Weights of a small contrastive image-text model: 64-pixel images, text encoder activation relu.
Rows from block 7 of the image encoder of a small contrastive image-text model, named by matrix and row number. Rows with one number belong to one neuron. Each number is 200 + 20 x the weight over its row's rms, rounded and kept within 0 to 999. All counts start at 0.
After each neuron's rows are labels from the 100 images, of 14848, where the neuron reaches its highest value: "strongest on" is what is common among them; "patch colour" is the nearest of a few named colours to the mean colour under the peak. Only what is clearly more common there than usual is listed. The data: drawn branching plants.
# fc1: MLP up (encoder.blocks.7.mlp.fc1.weight, 480x160), inputs 120-159
# fc2: MLP down (encoder.blocks.7.mlp.fc2.weight, 160x480, transposed), outputs 120-159

fc1.24,211,182,194,219,195,181,188,180,221,209,216,221,162,207,170,186,199,217,199,170,216,191,184,177,184,202,205,199,205,200,195,244,170,199,232,201,190,212,169,228
fc2.24,215,203,200,210,183,214,211,185,202,221,213,218,189,209,209,182,183,204,209,165,218,220,184,161,186,196,201,169,209,169,170,210,216,195,169,246,244,204,201,176
strongest on: red berries; leaning right
patch colour: cyan

fc1.317,179,158,178,226,227,184,233,212,195,236,188,187,218,194,221,164,166,218,195,182,216,187,216,206,156,220,193,232,209,222,193,217,213,197,196,190,192,202,186,195
fc2.317,221,205,225,182,210,154,193,200,179,169,199,178,226,214,226,168,228,208,191,207,209,173,231,220,183,230,239,201,212,203,220,216,201,207,199,198,184,199,233,166
strongest on: drooping; red berries
patch colour: grey

fc1.35,195,185,246,195,222,150,177,229,199,213,199,172,216,163,203,228,210,174,233,221,177,229,180,214,201,184,202,233,186,217,192,183,213,191,210,208,179,192,202,159
fc2.35,207,181,205,220,214,211,225,214,187,198,199,190,219,235,199,166,118,191,183,216,198,209,208,225,171,190,216,191,191,205,162,202,198,206,179,214,167,190,200,195
strongest on: red berries; leaning right
patch colour: cyan

fc1.339,204,194,205,169,190,209,233,204,216,214,194,164,236,213,192,206,185,194,210,206,140,175,217,192,214,243,181,230,259,218,172,202,205,182,237,162,188,176,206,216
fc2.339,189,173,212,182,212,203,221,178,196,228,183,221,232,201,198,217,184,184,192,237,189,189,187,245,212,212,211,237,226,234,179,229,194,226,183,185,167,189,183,223
strongest on: spreading
patch colour: white

fc1.106,187,180,153,168,224,194,215,213,198,172,189,234,199,217,164,188,195,183,213,198,201,171,154,209,205,192,191,199,203,161,181,201,155,192,198,185,203,169,213,204
fc2.106,204,222,203,200,217,218,201,205,195,211,202,197,215,190,232,200,216,231,201,206,218,200,218,169,213,230,195,213,189,167,217,219,203,197,209,175,237,216,180,193
strongest on: three-way forks; spreading; bare
patch colour: white

fc1.324,189,213,203,185,139,191,228,197,212,194,187,166,195,203,195,200,192,177,214,201,203,173,171,238,179,233,224,222,189,203,201,222,186,229,219,208,210,181,205,178
fc2.324,217,195,179,165,205,167,209,180,208,205,190,216,163,238,195,162,185,184,172,183,182,200,156,239,235,192,192,239,196,224,175,213,193,204,207,235,205,212,201,195
strongest on: white flowers; leaning right
patch colour: cyan

fc1.201,152,221,170,166,165,198,183,194,201,225,204,196,198,166,200,159,188,200,224,226,203,201,166,246,180,204,187,215,182,189,191,202,205,204,213,212,191,206,179,195
fc2.201,192,217,221,189,203,201,208,187,201,206,194,213,171,235,206,169,181,219,194,205,167,187,181,236,221,188,218,204,195,193,187,178,201,195,171,181,198,202,187,178
strongest on: pink blossoms; leaning right
patch colour: cyan

fc1.34,179,176,175,171,214,231,196,201,201,209,204,157,185,227,226,182,178,204,210,179,229,169,188,173,176,221,220,175,205,186,184,195,228,197,222,201,207,197,215,204
fc2.34,172,160,192,188,196,201,248,173,229,219,171,211,211,210,175,187,187,171,188,196,190,214,210,238,216,187,200,208,215,233,180,200,209,239,152,218,177,175,188,210
strongest on: leaning right; red berries
patch colour: white

fc1.271,168,209,177,192,179,196,197,195,206,225,223,201,214,163,173,211,206,210,188,223,190,186,191,243,198,212,237,221,198,201,196,179,224,189,253,183,202,218,200,185
fc2.271,219,234,222,182,212,181,193,187,193,215,168,208,153,222,194,178,196,230,196,181,196,219,176,217,210,197,222,204,210,205,193,182,188,177,159,237,201,220,186,186
strongest on: pink blossoms
patch colour: pink

fc1.458,238,190,204,232,230,192,191,212,164,239,187,213,211,211,210,210,176,230,192,243,203,208,230,198,220,189,208,191,212,184,206,250,186,210,177,176,190,184,189,206
fc2.458,160,185,169,225,192,215,218,205,219,204,197,182,198,184,168,226,190,181,235,204,188,213,210,196,215,180,190,200,172,202,197,175,185,208,173,195,181,196,190,240
strongest on: wide; two-way forks
patch colour: grey

fc1.430,188,213,225,205,207,161,170,144,197,200,219,233,206,223,226,177,192,218,203,209,226,209,203,199,198,177,202,216,204,186,169,203,236,226,180,210,174,235,193,218
fc2.430,207,211,225,156,182,166,188,164,207,201,205,212,193,214,210,205,197,204,194,186,216,180,220,207,212,226,234,187,226,192,204,207,184,195,203,188,209,205,198,178
strongest on: three-way forks; drooping; leaning left
patch colour: white

fc1.23,175,218,222,226,214,180,209,215,219,202,191,179,231,205,218,197,155,185,200,177,206,197,220,209,202,185,186,183,165,212,194,177,205,207,196,192,185,168,186,203
fc2.23,195,205,169,194,181,188,179,197,221,199,199,178,171,202,214,186,232,207,182,198,209,225,187,193,204,176,200,177,219,205,230,201,217,189,184,214,251,183,243,184
strongest on: spreading
patch colour: grey

fc1.169,199,213,203,218,189,208,183,132,211,228,192,199,200,181,202,188,170,201,237,185,201,161,217,200,185,200,210,177,200,229,205,179,192,199,197,194,207,225,202,176
fc2.169,189,174,226,231,211,201,217,230,208,208,192,197,192,185,185,213,195,191,182,186,210,209,212,185,189,177,186,222,199,207,195,244,215,222,202,217,232,224,164,190
strongest on: spreading; green leaves; wide
patch colour: grey

fc1.252,177,231,207,178,205,168,188,140,212,214,207,198,198,153,169,181,193,227,190,169,169,204,206,214,192,198,209,186,180,182,184,170,220,194,205,204,196,213,184,179
fc2.252,220,202,179,209,191,221,188,240,188,216,201,210,190,185,185,222,207,208,201,174,228,232,207,124,150,186,180,215,206,202,211,230,192,211,203,230,262,215,218,208
strongest on: drooping
patch colour: grey

fc1.60,190,217,228,189,187,191,164,179,216,182,177,214,177,220,220,167,150,175,244,172,204,192,195,235,220,216,191,202,192,165,174,213,193,213,198,180,203,183,185,205
fc2.60,208,204,186,218,180,165,180,181,243,176,213,212,201,200,209,174,202,217,201,226,196,172,210,162,218,195,225,149,236,199,212,160,230,188,199,192,199,214,224,214
strongest on: leaning right; autumn leaves
patch colour: white

fc1.134,217,191,204,207,198,214,223,193,189,229,208,209,207,212,209,210,179,190,204,184,200,219,201,240,205,219,188,205,201,196,193,225,198,225,183,220,185,174,232,206
fc2.134,236,230,201,191,221,201,196,208,152,210,235,215,158,217,220,207,187,202,216,169,234,185,205,208,200,219,198,216,194,179,210,220,160,172,235,177,214,226,208,169
strongest on: three-way forks; drooping
patch colour: white

fc1.14,171,175,202,235,189,214,175,205,212,200,211,209,210,175,189,200,200,196,178,188,250,149,205,209,188,200,186,194,176,217,193,190,190,220,198,173,176,209,247,223
fc2.14,197,188,241,165,195,188,230,200,201,218,186,235,198,207,205,220,207,177,215,204,204,202,213,227,178,201,194,224,206,224,211,206,190,209,180,175,153,182,199,220
strongest on: three-way forks; narrow; autumn leaves
patch colour: cyan

fc1.172,180,175,195,183,188,225,233,204,212,210,202,232,229,228,205,226,188,217,209,209,229,224,163,198,232,242,181,199,204,203,180,198,214,220,193,200,196,192,208,175
fc2.172,197,229,213,174,222,173,192,175,189,170,217,205,210,176,229,188,246,223,189,237,208,165,196,192,208,207,219,170,192,214,184,195,207,172,206,182,217,197,221,195
strongest on: drooping; pink blossoms
patch colour: cyan

fc1.81,192,220,216,235,180,182,186,216,224,173,221,180,235,185,201,213,200,178,180,236,174,183,192,203,205,232,221,202,176,191,199,210,191,178,213,199,199,193,213,177
fc2.81,188,194,178,255,195,194,219,226,206,181,207,182,189,206,205,175,186,207,231,195,176,207,216,216,171,164,197,182,199,180,205,172,173,188,192,189,179,170,214,170
strongest on: red berries; narrow; night
patch colour: brown

fc1.243,238,199,192,148,233,203,199,205,167,196,154,189,228,210,180,214,192,190,210,222,190,189,206,209,220,216,200,253,215,150,228,196,236,176,197,236,206,209,193,170
fc2.243,210,192,200,235,186,203,227,198,197,211,231,186,232,195,203,210,185,178,176,190,190,218,158,207,196,176,178,190,208,197,193,176,217,208,183,204,204,191,181,201
strongest on: spreading; green leaves
patch colour: white

fc1.71,218,205,192,181,217,198,222,196,191,176,188,181,226,215,153,197,178,170,214,167,196,212,156,186,196,246,199,227,248,198,218,226,249,233,197,230,180,193,173,214
fc2.71,211,190,207,189,192,152,192,196,209,181,196,216,191,218,198,190,163,190,170,189,211,202,188,181,205,181,223,213,224,224,176,227,211,220,195,226,215,206,182,204
strongest on: spreading
patch colour: white

fc1.113,201,250,183,221,234,214,201,201,187,177,242,225,153,234,180,216,180,197,200,207,176,197,227,181,207,205,231,202,209,191,188,170,232,170,215,203,152,211,224,233
fc2.113,212,201,215,185,200,174,196,165,198,179,219,226,212,224,222,184,181,216,177,225,187,159,209,209,225,213,229,201,178,204,176,206,203,209,216,193,186,212,193,182
strongest on: pink blossoms; wide
patch colour: pink

fc1.294,152,211,208,221,228,220,197,161,185,194,230,207,201,189,212,157,195,211,213,213,202,217,188,216,181,207,208,220,192,179,194,186,232,230,187,229,211,202,201,198
fc2.294,233,209,219,183,219,173,170,210,182,183,222,201,181,176,210,212,209,226,168,176,222,210,202,195,183,189,177,200,199,200,230,221,179,175,213,192,271,185,206,185
strongest on: three-way forks; bare; drooping
patch colour: white

fc1.10,191,203,213,216,183,217,188,157,206,205,238,206,204,229,214,193,174,191,228,187,218,214,223,193,245,164,192,194,189,200,214,222,218,208,208,210,168,199,201,200
fc2.10,197,177,226,175,234,194,214,186,224,197,220,194,172,180,211,199,210,193,173,206,193,206,238,222,245,184,199,201,208,202,223,214,175,211,197,184,217,207,207,201
strongest on: three-way forks; spreading
patch colour: brown

fc1.174,228,203,176,192,257,189,179,200,222,247,207,245,216,196,221,201,183,227,188,181,166,210,198,192,216,224,179,228,205,190,191,200,212,197,214,219,196,184,206,214
fc2.174,221,214,157,188,195,203,195,209,198,206,180,210,187,247,198,168,177,175,231,178,207,204,190,209,186,216,233,204,238,199,165,201,179,187,172,272,187,204,232,166
strongest on: three-way forks; night; pink blossoms; foliage: red berries
patch colour: brown

fc1.397,170,204,213,185,175,215,184,177,211,178,203,192,161,215,204,234,197,217,209,208,209,229,220,209,218,176,234,219,211,187,186,193,209,171,231,209,183,195,159,216
fc2.397,202,203,214,200,188,213,193,188,209,184,240,191,217,211,217,187,184,208,172,230,206,164,207,192,240,207,221,169,160,193,188,193,223,197,205,180,186,207,194,196
strongest on: leaning right; autumn leaves; green leaves
patch colour: white

fc1.120,178,198,186,208,175,200,187,145,228,190,213,192,210,177,197,208,187,197,190,233,206,209,216,195,188,212,195,220,189,194,168,237,212,196,198,207,199,199,172,194
fc2.120,181,186,201,177,158,227,194,185,216,198,198,205,214,181,202,183,249,219,212,244,207,200,223,206,201,217,182,181,155,171,230,210,209,177,218,200,244,153,207,205
strongest on: white flowers
patch colour: cyan